Rows from block 3 of a small sound classifier, named by matrix and row number. Rows with one number within an expert belong to one neuron, the router's apart. Each number is 128 + 24 x the weight over its row's rms, rounded and kept within 0 to 255. All counts start at 0. Numbers have three digits each. After the name is the row's rms in percent of the matrix's.
Before each expert's rows are labels from the 100 clips, of 14976, where the router gives the expert most weight on average: "top examples" is what is common among them. Only what is clearly more common there than usual is listed. The data: notes from a synthesiser with random patches. In brackets: how many of the 100, against the usual share in percent.
# router: slot weights (model.blocks.3.mlp.router.weight, 16x320, trained with AdamW), inputs 0-79
# up: expert up (model.blocks.3.mlp.up, 16x160x320), inputs 0-79
# down: expert down (model.blocks.3.mlp.down, 16x320x160, transposed), outputs 0-79

# expert 0
top examples: inharmonic FM (39 vs 10.1); pitch class: E (30 vs 6.4)
router.0 101:143146120117171165165090127085098117103096152129140112150110090100128128093153143102119092123118141109132148170098116173153132101139090150153094135118110126158074120136112129086124136121124163099131184169159116133130122170118101153121109106
up.0 061:112133168142133153135124183113104133117096101151165146151152130134123143080137160145147121110148129131152160153141104084120148168108114116129143123136108132128126095113101093140138109119106115174130111103104154127137186099111131074148103140
down.0 074:143090120138134119140154132139097126114117115077134151172139125168193126117076169116166104139136126109119136113132138189074188086107120129133075162122127121129147143150141132147129102109119110087132150105099092155107116144123108146113144085
up.1 097:120119142114107143121142151141117117098134120164119107135162114125135110131185114116123131133138086104099126120143134114171138118122105156129111123133138131078107140179112144140097181083143127107157122107137129122149093161159085139181136116
down.1 106:143113120142117116133153122150116127168146155134125118100163125117107172104123144121134177106136148155061127109130102100086118127118151121130098130106140127148138172131122123094148141118118112112130144148114178121142126137115110141165129193
up.2 105:145138138126106098108149144127168122141140143128163127162118137169117144096150099184125129122113140102147121103151139116130139115123156076098139146125126138166151121126089084141125177153124137127134125132107141115116133126069130119179123123
down.2 102:114147169173108128113129084165130122124103089110183134144124114206162141125108130085131101118148153102111114145090111117163098100121149144096079174134137127091146099131181144117126130142145133107099145084115113127116103137106120101087159151
up.3 103:129114129141084143113159119135174133073143108095134130149107107089184141158160140154131110128131153125127146113127121170162109137094132107124126099087150092137127100117132106110088157146114106113149105141110091099153146143112096086108155078
down.3 106:105115084143143103100115107115128146142111121163116154104159104098077134101138133115159134142135121110165150156152101137058127122102130142161148154157127179121123121100140117179155064147133073138077129101105115127173118117140168100098140160
up.4 120:120110097140081112109109096118120096135104164075113153130145124161114112106152126133155111148115115126157129170132130137065120142126151137123118123142104143110140200156146153111170118123126106159130127098161118148141154098099157070115087137
down.4 104:118123130159131130123141109131143132107166111080143125138127117160108113144156179111089126107135136142163129144102132139106118124117149100147135157153147079146145125156132072116143091148161130099112116121128144152102126091166132100129118160
up.5 108:110112124176132110133097128111130133191142130155106197119144162145112131146140098137157147109162112133149086095155162097144147097128081175123097143139126106122097101149135111150117125109138126094126123103091146096132120119108124169171150131
down.5 100:132115137104087116121151161143137140137133111076103165164158158153080112143137131087103080166162112155094126139148089119079126081171116129146095123126109099114161116145104086064112134167109150123124106146121128139125104137138099100094139122
up.6 082:091106124090142124173140159136143144106158155169118136120104108132159155122118098165078145122165126106120120126132126090191112156089142087126142120119098179140170118146106103167135105124142128086101090146089165115092176114081105094095127129
down.6 094:131123125145143147124104137132106124129082116097093125102168129142146099111148149134114128170108121142112136132122187172088075121106108166107135143179116126093136100135157158116077101123078143132121123097156128114120106144140159098139127096
up.7 097:123143069134138170126165127101102094138132116144146095128140104131098157105140138126123074168129084170139108135151159132153131114124077094101131148129092132144120111136152131126158136106170089171165133148131095183182139078128129084123165124
down.7 097:162156155136098133114153168124140124122165143162162156128085097128168095133133144132131100136082114111133134074129120146093108101113147144123137125144126114120159100136125123101111118082115131148120123099130160126125134169113144135099121095
up.8 116:114146115181122142151150091162139162106093142145099146129081135162105137160161099139124131123122097138141091100142089138156123138098199136137144139141133120096124162117161127130136144144121097133148116147138102159122165123114098088103118170
down.8 106:139148171102133141141143176104147120133105150114143138129107168148161102081155140171086130127143140112077126131125097123115133170126119112132121151162162103182132103134086096128094104095116104116143117126122149097141155161112087102059123129

# expert 10
top examples: inharmonic FM (68 vs 10.1)
router.10 103:100119097102104121131168180111124102176124117143101122143133172097158143130092121101110118115143122112147140113181169131157171109164122118150102094134143114140138156118143147112146153132106091143197117117149100139150118138109130143149124150
up.0 103:098084140136111086127121139170141150114183151148111143151128117107118137107097137132120139118133094146098119118113105134119133176097157162106117128168130106154106095149130130140169093114151127140163136133173152117137134106133090111134101090
down.0 100:164134150073086117137145128093117089132100112132125149121162152113128059154124117158113111125153139165157160143101139107125108177125109116187153145175146124109152116111096151183121127126137134121144106075144139099132131142128149161116154161
up.1 081:109132121128135156199165129132159145111152141148111116126128109106140155119121120155146119187129125067157138138144168127160138167104131160102112120099150131141098102111129127114107104096105110156127100133121115150140122175177106132104125096
down.1 089:104118111158138083128100136168128115092109137136125164165131137147139064109128120128136168119126112140130172129133161118118122117097145147130140094165110120125165156132158142147065157149122104115159131085103126147134172099106155157155130145
up.2 107:139133140084105142151165187113104122149150119130145105193156149142151164131109126131083163104142129136091115128166097125122121139127118140146137129114114121117118192159156128118119131136121159151169130133176157152112162099086138120113116133
down.2 106:126101127149113119093141133144095135098098097132142095087130121155114102112095153126140108145129143112134136139091113102143138149161133126080104093134115134125138114104105137069141158154115098138119092127104124148143120177170108131100151160
up.3 105:184135100161106113116098138101136150132173107110110135162102101108142107123132161162139118124111153108153103115125093165095078114112101131065154122126169117122142098139140126128083074102152189169128090123153116093108149127112122123138109081
down.3 104:113160136120117119105099138104100086145106160111116141098105152158123096136144088092104134162125136138125157144130117165124143069123142107176140101124125165121112184110141126158115096116123091122128134125131089128121133137175126134114109110
up.4 106:110171132112143137121105123108088121107142138134147120099154116163099130129119114131148134127088156137145115089140128144130103113129115088144139089132111142133109129127122108138193099115147148159078156091105112110124124154115185106144106138
down.4 106:143130137109133101104147181073137055127124102113087163110091100124160110152135157133102142147140140118110125143144120114137157138136133128114095114123143150119050132125090108107126132128117179113137065101126119093137121129132138119114123085
up.5 104:142156081090160139101171150150126124100143101138096092136140119128143133102118092098140143096157144168145128095168165130120136141166143120116124152127120136129127117109124155093140159144098120143138122139096121114146154161095105133162152185
down.5 103:150160139172093118102102142148106147119097115109103142116107134109106113066081203101136138111132151135114125119125168117105119129114124139108128151159127142138153114148069128128146080128105093156124131145177137163125124184135072150113130148
up.6 096:143134100101136125157164101135180119132138134085117121111141130098127128123120111120119125138140096151127129095168154107107084114128120119168127131160110119101117123161097118104142123107111158134120134123111135139138091127137158158179149141
down.6 105:143131115160118165112093154099125141103113090155136184102121128156111131100129128148124118104109120124100113137106150148081131092127182134122161138144094117120122103136154114151107101171092110139130136124148097126108134157113116117135149103
up.7 111:079103166153129159132099141093116112158088113153132073137187133157140121114113130174142091122122129147129139135156148156115140099126105079141128121108131106142124156163115181125125140095149105115178180130133136130128140088151138135147122131
down.7 108:119071155165161103137147142176116155125110113114154131108096097139133150113085170131125140091144153142124057118099131117139135124087130147087120201160151105149124128156117126143130166116130117147161079150099162142130121101099154095121118113
up.8 094:096123119126128094121145146122114138084119101106076119145129088133101148099157123172117138098189096117151103132144148103105109125138150136143124126152121122123164100128109148118176088121124133162133092126082113117136129158152117098145137142
down.8 103:116156091119118116144110141147156117131107108145153138100137091182147135157127109074167124133150170103127087169135174146125115125175115155155097148144158156107159119140142123171089126105137136120113177158127113163099182108106107142133153107

# expert 12
top examples: pitch class: E (62 vs 6.4)
router.12 091:091090129109098130069138113099153151176127141102144134122127117130112141113122153124138144096104118076134112136126159093118104162165155165099124111090137112086123122129141142134125155150135115148106125157158125106122099186116108106148149105
up.0 117:113108164167121136090138077094155116150073144100124165161144127105088127098155133145136078178128110101107151140133152110106119124099123119143151112045127134150140125123117139131164091110152125126121142128148111128123156100163162115137113123
down.0 116:174140155093156147139130134103092144157164120126124121174118129098098106132123124097089137123136126142125139120134081097109140118141119126107146140124109091173132133100131152135124149120142111144163154141143173176127115114126101144126136095
up.1 096:161145122121140109130104078110160114162110147145152115153140133180106086092127093155088159134141129094161093134140140126131129132161135098196138097131101122115142071129117146125165150162067120120107131121110138124152127094105141134142150124
down.1 093:097148105168116128127150146128103175104138125147129147163168089116120115081130149120198107106130118096096130164158151075157170096116146130113116137164092120187153100095115139097094109145149171150115105123078105140125137142108119120138136116
up.2 074:144139160125175110164129141114137144162148100103082130084173112140165126130121119153155104129147126098131147168097159168098132106126123112140127118150083139097171156141109142133105096134141145174083109154136174177132137126150161149160143097
down.2 081:119118120095062154111139097122157102141128155125152107129112124148159129122127138127129172158105121102127151153128122111183141140134148137102161123098091122164112171112135098116128203161121118123145139077125055118154132101138119172111155142
up.3 088:146143139097133170163125129126132145102127116144153159117115125101073126127132159132116108130146176125098118147137104144102092124109138105187140097089113125142117117109127085118145150124145124122132128156124079148136130136151114139115158080
down.3 099:121116119156170090075108133147124128104114145086156102125141141123118096127125111107113126101097086126159153095085133113119124102138116120132152129119151125153136116158138122136107109115121129090160123136121116105129119114153085093151105100
up.4 122:109133135087127155153158102111121089107113088116123132145134133149087119118135133154148134097142131146144144122147147123166144150151138129101129131126158062156160193147158145124160130120152141131136124172180182135085121100154135131109109087
down.4 102:118116099114143133125108106108119088130122144121180142146123074066098158091095128136148167158164132105147157121133119157105137141139162121133128109110078102145170162139094145169155141136153140124091138143182157137100133137136122148067094146
up.5 110:130144126134122119112112119147128149129106117077121115158065128114151083068154133141136087145109151126126145108164100182157131138117131145137138128076122122166096125100162145129161074081127113116130149105141173091126144133134113082120124178
down.5 111:078105076097124138128127119068102073120127138128103154169172140107096095109079119122160119124160114143099162126090126083117180136121134108128142127155142131105130122140107145141094134139154152157072116156141122137127136137118137092125120140
up.6 111:130106177133137132132101132105098141133114075143117113114137112160089143053114116087156082133168106171150147164116147116113125154117122161091163169123095101123109119141121145132129144182107101170181134139127128125156137122139169081130117095
down.6 106:119143118119152115125098141104117108117099141139139152122098144119106133114128153163160112152153119107124126134109103173124144199177153144155125138114089152130143173104140105123107113093105175147129185149137111109126135085171161161103131136
up.7 102:142148113133126153120134098127155094161115146113122154118093137128166117116137116119177112155097183159127105121132157173127154153113147101105119125149133109156126135141107104117158128070152139134160136109101151105124134111105114083101142167
down.7 098:108081091089152123074123142158149118126148114139112150087088113157090170141140071136130131141125186137132136120132138107165104096122126094104122109134157134121179131133112151139119116123161146123122094118172163121097174129121140164128160139
up.8 072:079089153136116171138121173188162133138126089141075147089138124136179113096143121125135120145124151121144091154095132135131150114103124101110106087140092164114138079190145110123095118086184106157129128145129124154081119123127142132164135106
down.8 077:125151130128107135116156127140156124093080167119151135129133104142152118143089157129143156097148167121145142112169125150201147084126124142143142153120134124115147162123156130108107164134128155063114099164070121108168143122124143116116125178

# expert 6
top examples: echo (55 vs 24.8); no filter (45 vs 20); triangle (43 vs 9.7); pitch class: A# (29 vs 6.9)
router.6 090:144124077138074111161152129135137135120128130137104128127102125122120098107126179072153166149159160185089151152101100117139127141098163102121138145114146118114081106163132117095157173131098150084108119158126134113106152188126100144103132117
up.0 085:106118117140112125148161139123096138160196109142123163104112155095166128101123129121142098086144111137134124118166114116105121110132117126079122128132121145141125158148126141160133119095104154135105108111093102104158125141130122093142191124
down.0 096:149128149163085151148113098132139130079153142137194146168130175150092095074113162132107139159117138099126141133113142118134138162137103142099114141118109132102133100137134134127120139106072099084128135112124131111130147152132139141145125150
up.1 104:163109112110182127124134106081133131129117162159134137115124185167180142132110103083127119129083143112114156157185140126117163141160109098112139141139125149141143120160172128154129146131105143093152151105127108105153089134162082103131106109
down.1 104:096132089121163157129123124144092137086125133078120101138094080071062171115105153131118154118174136160109113108095121100154095130110145143159166116132163133179155113153125138123122065101171121120112092118136129097139138111132126116099154105
up.2 090:100131129102112150094086107104116130154124094103161164179097120118145099108071086134150109093160125057160118138092176141097102164128145133114154116172138155128122110078121124105160125152145109140138142118133115153141150135117120100155129134
down.2 099:141129065094134176125119116124101144153153120157157108107127104149140082159137169169109082145149142148121082118141130103141120119132093151154149152105140133119135095163125128123124123126116153104135128132124176136123125142090140139093155102
up.3 096:185184128136159146164129114097098134114126140203148124131153145142126121098101140130131182165098103168109133086162134102129138104120114141147114141127106106151159109108117126107115128111105148141089158147117143155134111170176132139069130131
down.3 100:133091155117149124116135105160111147150140103063144105115129088126118156121114138093097088132141121147128093140137089108129117137133141145138143133122141124114100100138140128148153094090135118117152081114131097148098121081127141074146128121
up.4 107:119123081151133123161166149120143161168119136100161138138113159090149137127128155148079143113100148127157130149154103130088123116162121131144082156171123134130130084133153150110130138123142128110146114139134087114101134096085121139151129113
down.4 109:162131095173149148127076113137120134140121118117094102125121151129140121125123108151097088145136105147106119117104130121097167138132123126110128150146141128132159121145157172171138102105128129115132137116115132153127095092175170085124122115
up.5 084:132112124114122161140130151120164086140113102093140141073099146117137119115149105116094129129112129140125122138107122088130098129113182143122140118116113140112146093125160147110117078133124142121093111100124143139125179090117161158141110104
down.5 097:167097114122116080158142173109121147107123148200149136139181134144117167150135130134152133109138127170077128140147111134125169129131120116147083136144137103125118128129073091127119146166151133144108129172104110108139079145130112153169141120
up.6 117:101153138128164128090173181192113091138139143120103125137131133133134135131145142113121151086086121166140129124136113137124135151109127105162146120154154155087143129163113125159132132156121149158113155120107139145092105133136107089173146152
down.6 105:129093148115122133108144087137150139193114119122137108118155147119118138147135132122110129127142130068157127138137154126122159091111125144149127161112061154130103122101147182154141136139151113085128116140137098110145109114077137136139079108
up.7 109:138118069149092123131176194127105132122151124143107120141142132152122130138100114130125153159114121130082140122124130122160098099118078149131126128155102127139089105118104160102134137166099147146138143128107138153093111180093119128158153133
down.7 102:161137157180150123126146139173148157126132132139140124110120151128138112090114139138087085115108095118128137095133132130114158102104137102092136144159146103158105152111146147152118111057146099150132134102128139126123114136154110056138104117
up.8 095:100095172098101116158113175138129150134124129191155117153157119124135139131113163121093106097129102114123108150111124133169097104121124139119126122125121149103107127147089094125154133071154130106132120124105152152131143108162126154138115110
down.8 098:104145180163076122130130077158120133163117119118101170135039164122078119169147139144142108136124063107169140111137093141091134122102116158152083121130133152143118157140128151140117090152094116126127121151123102127127156133125132112110117151

# expert 8
top examples: pitch class: C (36 vs 6.9); square (35 vs 10.3); pitch class: C# (33 vs 6.8); triangle (30 vs 9.7)
router.8 099:089143099113147089130140142128159096145120137154165146127131122131094129100131151144117115115172121123115116182137146164182130126114112119108104151102146107137070087124119140144115154156094151078127127159096098065126130176115127167118126103
up.0 117:134081163093097130144163118191164136147119188120150143114117119145153138107134146089108177134152140151066129155115111096116111162101106155114078115120131140122134123127102128115131145141122154123169126163131099111155150142119178145150099100
down.0 105:132117110154104150092135130149094122126161111193137097131076130094100158131134153151156123091146151113172142124185110093107106135101146115136190112114159130135175119121150118150119148143168069149144132122116119131092107155139129121145119144
up.1 095:139146138102142083134150131109120147151140083104163106089163146119143131142106135105163118153157108087139124125119142120173178153088142131130173096134087165085116150162097113124109145170152097133139122107124138138143140174116082119121132119
down.1 089:092126121138081154112137139118136100111138092144105097181164134147135115108129120155101126135098157102119157122119144158108117095124117095152111098121149139139126123104141142106078163147105114146077111165147116124170106170174149131139102116
up.2 111:129163158169111137127126147158148103155115122139168173075134100114153111118145119132126081118117135112136093107130159085123104113128166116092127144165136134149167127098153103134169140138115090127091170098123091145121143158121160153118126140
down.2 095:121122113127131089151165139134137122073129140143113120217074134100095108128120114104134131110070099093120133134081134122156144126118129151163131141147139146164131125135137160163112117122103123133143090162134160127132130133152091166114132108
up.3 090:169124119122088148135122101106108121143176152103122152153124108089145119121116147124124100161106110130082133158105108139142118165156141130097083126121126162136168103142144153109121113107079122142152103090129126141104131150114122116100170133
down.3 105:130138102103133120107122159175131104143129135175122098147112098121136134117115124154099166095128123124136101136144141116163123113073124128135139152103109163104093112116107120148073110148134140114173155125151100098102095141136099143157140135
up.4 105:148113150122135112163131127128108109093120125139098140125116083142133151134191135108074127107109094118148118117093145096132075140102142154079156125180128145130120119221139165145137125139148127135143132164120119139158125131129130180129070100
down.4 101:139097115130178140106141152131136085128143147133157121149131164125109143109173110145140114131103136170140129153166152119189144109110130125138128137094131097153117127104131109125118145137100149094140122083143135102075141110122064071140134123
up.5 116:112164116118130132132160121094103160140112142145124110123140087131144146157133107132163107168134096154107130137141136104105171094131113152128116122163156155112132149100130112157119127127125135108117113104162147139137144097139141080111173101
down.5 098:142145122153113158136115171158104140081156163118136117097112160117117105099122138099163167117112155134143112065126150127135100129121124122155142163155128130160152104103143107128154114155100117146132134115189151175096137179109114127194094138
up.6 082:143087090127097121153098119137132117105097127110141120159129106083160141163173176116131130103128157152121112136145141141159134137136142151070122165121123086131136136127137171124150133141128091100148158169131141094165117097147092107128093102
down.6 087:148132098118163102160151089138170120187150121112170188098136131114126137095148119123122130147132123106088101152143117145131127136124152160092106113109113116092111138128133136150127154130167155147104112132104125161105145160107144128144123152
up.7 119:168160120109145106124138150122131112116104065159107098153148131117116061127126116116155145118086109121137132141108128142118100130155182127138105106125120158081107113133142157113124092182093137106134122151181166099103117122084116162123155111
down.7 102:189137182164068131111131107115144100201140125114151129165153124098118153088093112177139098151118095068109102140130132096095132116094098107127082118144137109143103110163164137114090136109168069097105090114166109131126166170101142133113131139
up.8 076:106133121181114098124123142113114128147113112083143140125137097088124124144120134112131135082154123109141134093173138145110161160110140145173092085112135161156144149153142121140145168079110122127147081094178130103145153098143129134133111128
down.8 087:175149151096153135097113082118138154094107140127120122142082138135142118107111160108117087119119117149074122123130125056133118112132102124168073138144150135166141110089112143100095081089152138098112125147142108131111110127107097171151117144

# expert 1
top examples: square (55 vs 10.3); high-pass (53 vs 20.1); pitch class: F# (36 vs 6.5)
router.1 103:100115112144098149132144127167089109104165122133133072109087152073072166098138139084105114125135154139124130139149105103145089128137110131148092101102124087178114155114129112098120168114122141106164154094119108115133127158129104129183164148
up.0 108:119139139135111160098167181117125142157147163146165157120112111155137128109145105141128147163111156132140186096115141182120131119149084069142131150128092114137132118103112153134149085131131172116131138134142105133088123097101091122116147106
down.0 102:142153171143127109170129108127129121132169131153117136134104171115091149109136096148124108123146100128127119127135151107161113158144150145152154137154138106110125119130126135162073180118090188163149107119145081102107145120150167105062105121
up.1 077:117100142077144116151176124121154148106107120166170137121123116118112107110128148129152132077092118167116123103148145116136119129160075109119118111118163121114116112109097095106103108121103105157152136160125116098143132146089117146160105066
down.1 097:111118121110120152117110117119129117149140135131123143139152112163097107138165112146118126146175172107168135118099107106113112134111189162105127132157134151132117158122096114160199139106113136118141156139098106151133132110141133129109138149
up.2 096:160123139095130159144101137178149135116156135125108095134094156120148177130156149141129087122136136136098137109119097121140107160122094149125052133129094140129167107133129095087128141106134143130126094123138121091139117106106147123102107131
down.2 090:133133116161116145145113139106135120146150190135106171159087105042101121108127107125117117158134180116110145161158162092139080118128131115095166102086160099139114117111153175153111145148119125114087177110104127093119154118177147123152166142
up.3 096:127135158120139115119103132137161130182118110124154138114128130113140145139090138132099114136111086138121109142126130134148139107122146085150124140171117118136160128087151160142126127108161136117133149148140098174116122076145077081145150135
down.3 102:083138102142136073104088097107097098108120142121142147122085160151141160139109129102141134125073142103137098121127136144105168132155090139135088149088122161127153111139095117104141110170068140142148130115109133132180155176135138127125148160
up.4 110:088113122134120105110120145125152104123093079112125123183135097149145156163114124154072117157118133071133110108118143108103156104080157183125134124084106105089116126152156153112126121139146097132178169127131155143149153106118168132114139128
down.4 108:186128148126126136122195145141151103147109101103102161094080125143182102087092158114140157146158088108147136152130117110183155103138113127150156124161114120139126157141080104121151124110155112144082106181142136139100086106137125166079078149
up.5 102:143116150130106109128080137114116124108117106128098132125124134171139096142107137137100156093139172097158123120083102133153107131110129123186162102115096130153117168146126126106118118108145099112097093090099152118115151142155154082103122149
down.5 096:124148105146110123146127122135116110096123146123096111155122154111130103123160124128156117113088085110077120135126168142169123095114153132108118114154104112069142113165133120127115143165141142154138185168168152158151130118154124148142110144
up.6 090:071074124139143085135197122122142146163115124108172138151117124162151139086124125128134148120148114132133130136112098114088138153144184114183111117120130116090063106130068127073147086146134110116097124123129158104140094125149135161154121119
down.6 102:114174130121157115111102080130120129119068115140102120125088110166123130156116151121112135147156144135167158154155127153156172130101127155140136158145099142129117132082123131166146133143104178111136091135138108146145123174163110132124136157
up.7 080:106123156165113106107081123161133128130156101109128159109144118122147170101161151169175135119133149111116099133126104178112108154113156114121150167129119117102109135139136101136123123100145105164107162102116088097137147081138145161131153145
down.7 096:122052107123126145115196148081132134057089103143123166174103119109098083171159099089113122148164103120109149117159131105150086131154114149134133096100155134132144119122114126120140096130149133133116122166108176135150098143086146111123114135
up.8 087:125118149157127179124081134082155135110099125109163122154118124118129114109132132146121101110163141124105084120153145125143110128124116129171116123155167158109145102141079224167138122090146140182122121103149106127128083094119149089154105123
down.8 094:137090113112090124161143172141159127099145181088106121105106126104108174138133108109146107161157067113120142115125131105152148121122064130138110131096172093148116138100108124149103116120119134084174135134146167162105121125185116115133116150

# expert 3
top examples: pitch class: B (100 vs 6.8); triangle (44 vs 9.7)
router.3 095:102155133138149081138173166092116102124117143138111080137129108102137123099118138106149100127125093114113098135163173147118160108131142154101151137161124105142106116119093145100129181153123150106125098141119122115117112126149156125124156086
up.0 111:109132120143133119103057131095145166134079119105126121101134155112078136133141124141105105150132139135174159125140141137115145137126118138116100144128061139133126105080133124111135131125131104186155107101139103130149089131150158107117097105
down.0 102:092130130092139090100139179090130111082164113141146136176115128151126112096141177124155102099149139171092072139163120100157131164161113106120155156140145117137176168109163128123108131132132155094110159071152116169129111119162128162097129107
up.1 103:088135101153110107169159136148136125093131121139151130132165115133168112135104128152150134178098111117132108140158100105068195102105120095106116118131157112149115132102108106154144094143146134147138112129084087121125118150101130121086148161
down.1 100:154126144115119117114133167150109125147165154090148092109112101095150130058115122117151127109133108130106157140137149112081136138176153136103098138139121136090166125107141154119084110118140159097130114151140157167097127108119127130084088090
up.2 114:144140131120148144087148155106141087084112116109110121152152142125126106110130151119158114149132098133174152121127103133124083100098132116124125126097088104130144119124134139137125103113139121132133165094121095101150135062161111106111110119
down.2 106:139128109114067143111095169176163168141101152139106154130111161139123163126142124082120102107122134104101110128091166103131118144117147083151140146112108144125130167106087146103125163140142143076150144134124179110129115118122113137132215139
up.3 105:109115141113114116118155149121109104037160073115133130164141136127161124111137135113114123116144140143120121140111121177140084085146095104135103129142100084157122109062104123113155143155153133154122110138133123077131119176144145123181114146
down.3 104:098159082120144127139152117152129185150126130145124134082109126121114147126153148124122113136128116143145163125118168089134132153108166143163119140105120136121127179140106146150129124115130131141078146165113111145133119096126126159097114097
up.4 108:160105165078127125127126086107120125148110117162135134103127098131148151101130113140142110105099094091173138165123119094084135129101157173078122141179164137112145108141120141144105128118108107103123110141164138101110111120076112128116128077
down.4 096:140147137139135135146175176121118115139098116129094125093085138159162098118141143133136141129129136103121098114131104116167157111154101157120125143127145141171130164172142158085148130122145083108104093149136142140115101090159107166111111112
up.5 102:131144111112174107110068133104099126127180120100074095128123131155130164108174092156131114152122129077169136095167144127176125133132126135108149178156121158078147093080168128142101153111102142116101111124151106128139131155089101131085166132
down.5 105:190109129121138127156111073114130133186088112152158121090148134104128140186115126118109161102111117123093130151127116138079151092099140099164106096090110125158131104156131153161103127146132126141147106157111111166130108102126153137156119125
up.6 086:131129125153161151136090136079106114099064103075136126129125154145127115113137145151178170167140154153213121129160133115112133135117107142173175186162118132121117145125120123125127113129120116175088102128103174138162153158097118165119099110
down.6 097:143097133114087125168125110140143157131111127195149157124122101141125137106123108091087087122121115108115110144106058118078112159146157099091059116153121133140157143120125113157113131134108120119127153140120116129144149081158142113108147144
up.7 109:121110142129127168126106144083126089118071146108109124150108132120154156173105134142126139143122105148101126155128131110107152151140124142172121127111158125157109164171122147141112126120140101157111108081074130108109120110133102111131085105
down.7 096:126150139154157070122127114163102144126105091128171169140130094085124137091128110130158102132129194106120094130135161144147134131127123140090094157186099094125083114105128101097132115139127161109139162124100138135108122175114171080133122141
up.8 112:119118133094138122103110079071177140116129103149129122136115140143119142146135157127122123113150134149152116119141120131164078119126150062135108127073101119069117147164116106151115167135160142123161125112112133104174150119162090118175135155
down.8 109:104094124141138158128130119169106113109125130121122135113098136120102139158146132088167117106120119103107143104135123139100069165129116156090124131162157115134151130163141172092149099138154122116145140131125141133135111116093124159128136112

# expert 11
top examples: low-pass (44 vs 20.4); inharmonic FM (42 vs 10.1)
router.11 093:165174087113103116169159152146120117145111124100120137117145112128084145137104143104115119131139125128130092140138127141105100154141150170151138119176140107167109092153122176100144161125140136149148107143160144109123111153127161148099130108
up.0 090:169121148117124139155119094130125123174110132150087121125136163120096099120105122128155114126102120171162146155115114156113091126136108139136123163151103114108116132138150108125169089105132137151132151107149122108158114076156146130154159121
down.0 105:099148145148094160137161164115145126087134116101185117133108164112109118101125169139155131140134095106120133119123114153122094143150118114114135112104124145145117155151080107149129153143126122114132133135119128121141150122125091140131088110
up.1 119:142109158101133122100153091146118125088176090142114146113107100148090128173140134126123099127110111128107081079136152168149135100145142117124162120149134160117181137135124162099117131053146103125144132097102144136090138176151145111069138106
down.1 106:093150130132125131099140150136134133157150131140144132065156128116148160127134101133125104173131135109136145107158141104138135093094129125097099156108137142119123131130140133102128135136197098129110175116154111096164091153104135128150107110
up.2 087:083154141182127139089102169182122177173142139151125120097120123124113138093127120110122106160139101132124091117066150143141177138155147136108109147125122172187150117123104133107116101094131159096171157101123092076113124064129116112119129099
down.2 101:136163091117105130132137095120132093108140101142156132140114103122153106144145130170144147136083119130114145129138079126140112130121109116192136108120092129101140111142129105146135140167119132149109121165103153119125146142153132141124133193
up.3 122:208086113102137100117125122125092133150118151110103128157081120114161110161135146181099126140143124154111131154146097144089128130140102116082162118139148112120149171127085149150117121108121147128094112108127160148121136069120120130121150125
down.3 110:113123168147162064157118090175106111113128116124159116153138103128141165107134129122141128065072139148133082122114110137165109133090139167156082093153170136117105147104081128079100119107113100100168113149091126120124118117098110127152093143
up.4 087:173115140184130196128155135136131117153122127173178144089140113089136130056109112134170115100103166158148160174112119125122134103074118123115124126163117134154143111105148111120140101190105117139105121126152111153143134142127137101158133091
down.4 107:174112150089099105109132170123142163089159106124152136161135129141088135144118157152062132160126124130105092151120102146130106119148139098140154143078130092130140142152129139101150137107117117090163137161107148131156145088114121158103138099
up.5 107:110114107131102091096131133135135116176155132140145156143162117091138121096099150142151138134118132072122154147102136123139121124125098096179077193123125133124128100167126104122154129125132108117112145126169093121133107162114137193096119134
down.5 110:144169169127111121129144129162157132099137143134143130131104119115154090143151116137112150176132136108123155157145143150150078163142144161136123154133169152132126189099132104102111088180144111136136102121141088166152127130097095150187092111
up.6 102:124089113171134142162127152122131136151150148114128138132104148159102119135155145166139076101113146114146119113161110104103126091143134148151104085107116116138146138129091110139111153072178151103139126130164152131107135114105144114141118122
down.6 099:132139112145110159120163095140132151131095111144116097160116064117147125092111145130114126172155109119108114112122128154161123132147103124162153138103127089114109108118136133114099144149105112126101142185142120120166163112144092143120119136
up.7 101:072189136188101095096105162132140127129158114160126148110110100139076139132128129151137117092063079121130166111153150117147124141117098124136096091150146127093124133150136121102078157152145139103178164115143090135118139156078115090120141122
down.7 096:145085182141162086150118085087154132153133118128117125118124155106137095109124139148103147118112134112099157143101130107089159114139146125097139153094111114107157101125114148156155132144115142154100113125096116127138156119145158161124145102
up.8 100:159138104106145130124140126130122139126141121142112135146106106100127160172152169113110105111119117114075119120137127139093124146111143124119132106167128137109139117159129133148124102095111148158131114152100122105094070109105129171130077140
down.8 102:161162128125138137148086116141171108108138138123053112125106149086140080123150110148113098160118135153103119130160091108128173143128119124149102123133120102158150138085153083155151122091149120109087099119083125158142150146151099145126115098